python train.py --image_size=32 --norm_position="pre" --head_dim=64 --inner_norm=false --patch_size=[4, 4] --am_softmax_margin=0.1 --am_softmax_scale=30 --optimizer="adamw" --weight_decay=0.07
Rows from block 3 of a small image embedding model, named by matrix and row number. Rows with one number belong to one neuron. Each number is 500 + 50 x the weight over its row's rms, rounded and kept within 0 to 999. All counts start at 0. Numbers have three digits each.
Before each neuron's rows are labels from the 100 images, of 14976, where the neuron reaches its highest value: "patch colour" is the nearest of a few named colours to the mean colour under the peak. Only what is clearly more common there than usual is listed. The data: dead-leaves pictures: piles of overlapping shapes. In brackets: how many of the 100, against the usual share in percent.
# fc1: MLP up (model.blocks.3.mlp.fc1.weight, 1536x384), inputs 0-191
# fc2: MLP down (model.blocks.3.mlp.fc2.weight, 384x1536, transposed), outputs 0-191

patch colour: grey (51 vs 21.5)
fc1.96:436530535505496542470438488535554478532478436526526463412474585553556528538459426473485503495463405451459499543487442440502420435487490565439524497430423562587486532422505556500460523485529543519536540535425473462500522533464508523519522554436601432575516468474539482543561470470486436500471486496444515541411522522493507455570479551504498450437385534541447474415437523408555447522539479462482568519523506513550457493425458462528631481516441518431514470505647449438548542348424503456509499545498542456511550494528506464526586497592457525444568528525504467537543457492560423485
fc2.96:506567550488490484490547552521537555492593516531600512482453502575538374592383499402574496528520453546481438525448536472545484501574612513459491494449494511596580555558459509576476392477501527505441551413508485498481521524445478429534584556444538468412450570416453502560512547559472476385535563582507514528492428516506524459559437585500552441467500518533407514460470513535530442539504415426448470454484455581566469534479447535511531444537523428458434498552503504477490459472492533446399505511537491569493556527527464512476518511593567516510513561555514466522573539355564468479

patch colour: green (50 vs 6.1)
fc1.666:473563568435548488431491520509493504511489385499437438394415553456542517415611469575481588575510462519461586483530512493453465447500471551452472485445428484478417557491575505475492459423464570539540534516507507519391496520488433448461535483553485487543481496534540420514517492480445458502557532458498437505425566504426469483502447489585471486530404585567548510387492444445532461602503437533500530501570516518466425510476443334554625477584456550496528531578586489432513539400541518452514516531520512410577533600480535465461546504551530563509546422560516536528573480532478497551
fc2.666:523506512519405483530526494523485551368574528523601569617496412609543469643399536454583529536527478504509479486454591557513535553554564450443511539486559511549573533414517459568596439536491464467441525468528470490511558583526492470465505507479503531450540514451464490493540516523447436435532464573517484454527417528460506533577481578520414509412533510506454544503502483532495476506478477481543513463479509564514362479568512519495455519540539460514445539553447468489439451562520489525456405501545511525476527546467465572448499524559506403536489594484453431482520429465500421460

patch colour: grey (65 vs 21.5)
fc1.23:465568557498477513483482471504545489516478401577433356450442593435511449459550403585442505480516481546513462556487423494523411379495488538433419487498338551503472467512583563563457543467519533580548466544512475420448470483531464534541483450488587460529478462555538528553508453460505518520464590457465510567440503511480542468472484518545501504518400539527575455400430508459491466551562487461578524524565488471485523486459462407501626529529361499472538540491559482533570559368439532463492457528497550410535501525550519454500569487499464495485549426530478486437544532500489457559
fc2.23:520518483568490480581534545593532527484598516458574583545508428571656429590418479422580470511524406543478442517508494529477495506593557527474536503460553504537580532489464513551489380520450528507361524497575526503491559500490518505523541552437488505433510554437455428508479480517512444464506468547469483493509388553482491478563450559467507488408497413440446514519508479486560410487515511498526452441509449588532470513497593555540494468514507441455470532522511538493498494564531543467398482481524453563412559502515440546346534501571490454482508581466497442498536500401554463447

patch colour: green (45 vs 6.1)
fc1.326:436524547495466516455466466525472466544472421535453394401436604480483534422576481522446510540458529522421578537483514490499450428507409515437459520473397518575461599511544561431480548531503545501567540544418500503486506511440468531557552422468577447582478492502540510540526502460482494549484529465535521569476506472512475496485483470560523442485427548585579438421510466473543495520503492492527557526598552520547442442437425404535553501532402491486551534517630466483524536381435479447496496523494571394565495515520505381548504512508467533465515440560567528544538449497454498551
fc2.326:503515532450465534455431441505545506487590502531556492556491428574538493646433438499599509484500410511482422503478510466513515462483579572475488477487468532529533548440531515611487422419460489541489494433485499471505582532477507488490544565480528504467566596454509469533522472437462388366527488570466508492476480602482510462666487579491462458429494526518480513487454545421499494551517490478446575397424509482538483501466504455439530433529475577457498513529530477487528510501533546472414393474514570516465590529512520583447534501589528488505491608489467408480564421497593372502

patch colour: green (76 vs 6.1)
fc1.371:451493491477504537479495447501520446608525443471472378399470612485491510455517424540429474486454513496422543537531493501518462434518465562476445482491458521593458600554501550463472561484444571535557538549400515514506506462434505530540553461502491447600461477466545485536499493483530453518473463442510535555482464542538468513473499481508590405484483503504587466458474503402578520515546511472479538513576555484591508476405463396570573408505421467477558532476655486524533545421517491427456488508462527431504528484530488431525455467519477577498481465526535465605521432470509451537
fc2.371:453428496533441523529455426537538518450578528516577551543541461588576503633421451447583492484486409482484458549455503469464533469471554526472541447445516577536562529407489548560460426470509496552442539521455535453537552476488538594534533551438528482449622538479517523562534457475515453458429462555455538522523447571524544465593490600481491504436490485484447482522451559474470457463537510444528548429442475495546510503484528513438499464466474515447481506492505474500541566536501556473508410496466503540467547487543509532449557469579443437466490610449532404493570449456571435435

patch colour: green (30 vs 6.1)
fc1.322:442528549473484499444470522502507450585471432508431382354433611487498523440568462544466516519448484506408534549484442498533442431498430531472466516499364492547439539537542554493482522524534532513579534567472518505469475520456469523553534486461602466567476501531556494531503507462489518549486492455509535568472514477513480495469483457568532458505412544564566465410487463427571495533511495515503506531549526532518524421433426408525605459545428526436503494539694491516540538362424488418496499536485554387552494517520505391543487514506468572489524451544556535491538513484487500551
fc2.322:525516503489449541483464423505546497463594502541567495578515405558541457647423420487620513494502398513485437490438530522510519469482591554471483506483510550533533569472518533605490411436480491551488528415489503478508596535487525471502521575465526523455578608459481479507530469431485374396532500568472516481516463601489533461645506586480449473379515493498473520517431555448483495546519501490473541389432501513540477476481529473425529446515485524446474511500526479485526484532535527480401404471510528533440573492502507587452530494596495461510482616450478397506516431501581370489

patch colour: green (69 vs 6.1)
fc1.658:470538560466456492436466498563473441577496412482413373383432578496509505416607479569476492523449486546456561508511456493548411477538422533492432489437356468544433547542538528449483522517500586537616493530484542476446485501463479502535541416471565479578477497510534471503491506464504513561528528458519553550472528480502445485480490455577531447538422543567576465404536433484551515539510501536539481487587566546519485431414447367575590485542466482482523558523628511505519534369435514413451510556492559376550519512514499405525457539476499566516511463545540511522533487485448484570
fc2.658:536517514484425537504464441495538493448575516540606497580498408578543462672403449511603530496528403499503434490448522544495545479485571556441493502492534556535538556461527518612479445442511455529464528436489495477486607551488513495496519564483516512462580597473489465506494468416482380388528489525476496481513459601477536464610491589502417472390516499481462527512437544461484494556523484474505545394435511523540480486518522453432545443521485532475487503507474477486561472526536515506409376440512532535454562509510496591445539472587500443495490593468472416489543434510596369445

patch colour: green (45 vs 6.1)
fc1.565:456504578426591472440481550525489536515549385490454436434403574460563514444561461590486592594499473521430553507537532490475490445578471563464477438456460478523421579502568514449498483396493544494519567548499509513434494477431442478459616481573453452567481484509548402552515486489454439519543472439510439515469492490434489504490435480573580485539428584554540524405529465459567474586502427539478519507542541533500476578504422343592578448598454509452510517581587473456529556445565497450521556581520516448573562594482513467399521500563496545531495453569510546565602478451492475523
fc2.565:516506520512389457529532462528515555362567543548569585656510419610531445624393508448577538527561449538526472486419564510491548539542572479447508545507523532533598471422514471565537428532527456480421510459544472470517544556529485466478478510467519544441567507483446499517526501530447447427518533569485467440513450535448548510605472594520377545417503512513452559495516493545443474509468462503562497449468490586502403459571513546490480536544506465475432557548445476506471480541503497569465413509543514538476511527477471571453517531565503385499489561489448445432529488480527429479

patch colour: green (46 vs 6.1)
fc1.663:466480476539585553544482448458562507455502477463493513490528586452462605508524438502459510472483529523447597548607576514475531445539519523444572452451506534564487599441456558436482592426394555569511581551408504550530588500487519528560548530575455422544487426393563464503493396482519436546472447476419513573489443535523461498447527459486534386427482492493475456485493515479498477464574520489539563512529471424560426600467499458538532395458404511565614582485498532533560548526540486453461439501464511492494572476555495437499519427467453526388501518486546426638498351536483382491
fc2.663:385502514579499460583524517541481578464567567499578586553520488575593444567409501392545506501515497480444492540462570512550545499499543484452508457487552531533598511460453527518503451509526432477355549576484486465540449549485470608543538497420506487466607497471475556576600473532459484535387491513495517529551442492521459513514403610481506506521546533526434517531478511529508418397508479426454495503466463478540513547553451582472491498477491441478451549571496463478496594557459505475510431564484405576508506499534505518491503497594404527499462583549522451506536434361519438458

patch colour: grey (52 vs 21.5)
fc1.509:434568555498478527496509461503520463562506432549487419427445624497500488534489458493429504504475461510403562523451386500475472454465477542401452484452395562556510559511534540520450510460489501502521556540438479457474524552434466531517528494419625436565532438513510535565542471486489441529482519431487511547486505472495526483467496527528539480431411532551509485413356521411526499549501481454508573559550484517540523486445452477503619455542415504431481475501673455457547549370427521457548451507498557447542530508519539475550555498598467511499522479526518479482530485506485422536
fc2.509:509521505470484549477494467581556467534601525435546505491487513587549452593446452474628454465461437571465414534520528481564471465590596539558561431460512489536518569477506533582464406433478542530483536453526565484498553536466540468537552559464503481419502595403523429531451456478556433414514547574453514537486419577522420449564486504500526442471507470449438468486432538443546550544557473522395496420477449524528479513463551500557514448510480543447521579505517575482525480500572563443375468503469501539429548496514545504402542474526524530471485621435520394532562480408565434502

patch colour: grey (44 vs 21.5)
fc1.300:472519542464493486485456516504600482522472366507503495397457555545545524488460461493519528544520416550566545559506438441443434407509521589503565555425300492568447539459507568544449453556478530558536503540525505485437530489516479521518512534436568454504465506542537507531504451456445467498485522512425480502344518519445512465517460507550451507503399542524441515445526447436492437601563470494518531481548452563546532497438461415494565487545405515450520516562596484441559512437450496482508566475527617440523534545553509451503566420567454511387604464517522548486533567491546491440
fc2.300:521515512450461508434574443518442471518593513491500422511460480529516411559482482545517501546502504568447336467413518554668486507526518489561388479478494496484500560563576483630567487441502437483511483470525535371472526492443470481472527491537473523489543563466492475482464581566474468454536447482568476489575401512474481559527502537553538483443589503470539514484410557449508610533485459511413479491358589507488565496528528452435523484531528499431373567551528538500443514459565517490430440518518477485483505532469549530430416560483529513557439549458465453487518485442504414595

patch colour: grey (47 vs 21.5)
fc1.101:444581536470515549492452490503595452567474472524499459375475588509484542514505428486490507501472459509425546536475436435480438445490505578424493501462420548528466533506509552500423509478454560529553537518469511477484541526457503505518516535429602448536528494490538450558554416470489450494496553497431512516431534534506506453529499556499501459467421516534471484432428518361562497550543506470457541501508457504528568526394474458510590470500406546428542498483681456463583519394446505464482472513502582481505519516518557479486576459585474501439538494504509470543542466527554405523
fc2.101:413536550409469411451476572560516498515603452483539473472426464510599458556476498545484565571570419514466378494528528473509458531527498504503472493426446459511454510434585455555487376503526532506517457496565509488403494517529430527483512534451553525551534575499431445508523561470415507418494485503510431496450398547438466490569383548614491497536506517504528539468473484477559446582447425559438461457492628452472511496475488454560511419569506513444468574559526522487497582487475654422448480521532551432550589601466462536401479544528556533533523544537485479472612478368551483525

patch colour: green (31 vs 6.1)
fc1.149:429505538471481510449483503515493440569494431505472401360448608507512540457533488486458496507433486514384588547508454482507465447505431512466459520451391490568456596493507549463474518554511574542566544561448526509462496538458470511547557473441582431578464502490555495526511514477487485531481481479520556570470489483520430508494488462546538420490435538563562456414518438442564502514513488501516521503566553493550498451422432420523618439546445518452561503525660498492527539363446510389489467528482555395553515511507508406545506534504466575494516449556571520539519457469472497541
fc2.149:515481519453438536472439401499541510475595498531597470549480422572523501646428431480615518495487411506490450505460514482495515458460569549513506497472495511524492570456532538621504414439451500551490507431455510479519609506477504475494530568456525506465568619458512465527531453437477391376534467556479536480494484610472515466659476574511467451394503509482486512513437543432492494561527479485456557373463514505543484463483499470425508432514470568465491486520514469495545485512527527489428393475514547520455565499511540578481518473613505449499475604474475409528543435493588375466

patch colour: grey (76 vs 21.5)
fc1.392:457636564482468492495455428503483509430489458562497386485448590437505491495529462516477511519508478556460489545418438496512517426432483506421398478542380541531512487459598553566458507443534460482543540551450462472482511610476454532515472480455605438527604472559497512553556423476469432503461579472473508544471552462464551460497472545529522520454419558560471493415389535487477478543498461471504601541446446559534514469521447435463641497541392512430464460536587447496552531394426508497547433535510558453537495524535538454542534496559459492466538453540504512456525462499479380538
fc2.392:471617546514526539514502540474578530570530537527561508421487560544467471507421441442570514498459425576494486559548444444549426448513570553494514460470474567544561520607423540555426550469437512548481475522520498471497473464456475521565530567482565452381408477469527522537538456483545471473443559578412491571422474545496469424527489583458546473586445508538440418449409538443491473543552459411413506483542406528540577559456456598505556487487440541472560501482576481481552515412472486473491587435446512581497491505559555446517580445562468532438547484557511477527547586513566492496

patch colour: green (28 vs 6.1)
fc1.186:459531537400508500368454477522553481574525395457470464438429544499496530483534490572463536561473466454495572522517501433486389449427462566575523567455426417519456569493533522507431484547442533557583503496444522498455497555500424458494525499464569474600557528464502449519474472444464498518541458452503474491401532511479416446521468451561502454539424568542540497449445467419518505585492448549425525492496554449535438452414442422507519474568421541458563530553634523418555501445479529455487479477522631440562514550477501430523512475511526565488557449576553536572532435522550450521
fc2.186:467525427501404550541519502508438459480453543562501532514551520515497500542484544478461379387425588518574616514481488618370447470556492430448493517445514573570504514518450505535668537570500534515518518548444457481578531504517607523562485511501498465532444472481544575462513524442606470573528512474554564550534483509568502591438564549440400462490493465479448454551483487530487501444498600471548556573615486503543450401483540508538458514443475490543513517387478454449455528518421448524519508451473505506492509366510480468599504473557466419500414504429529497523416467523451468449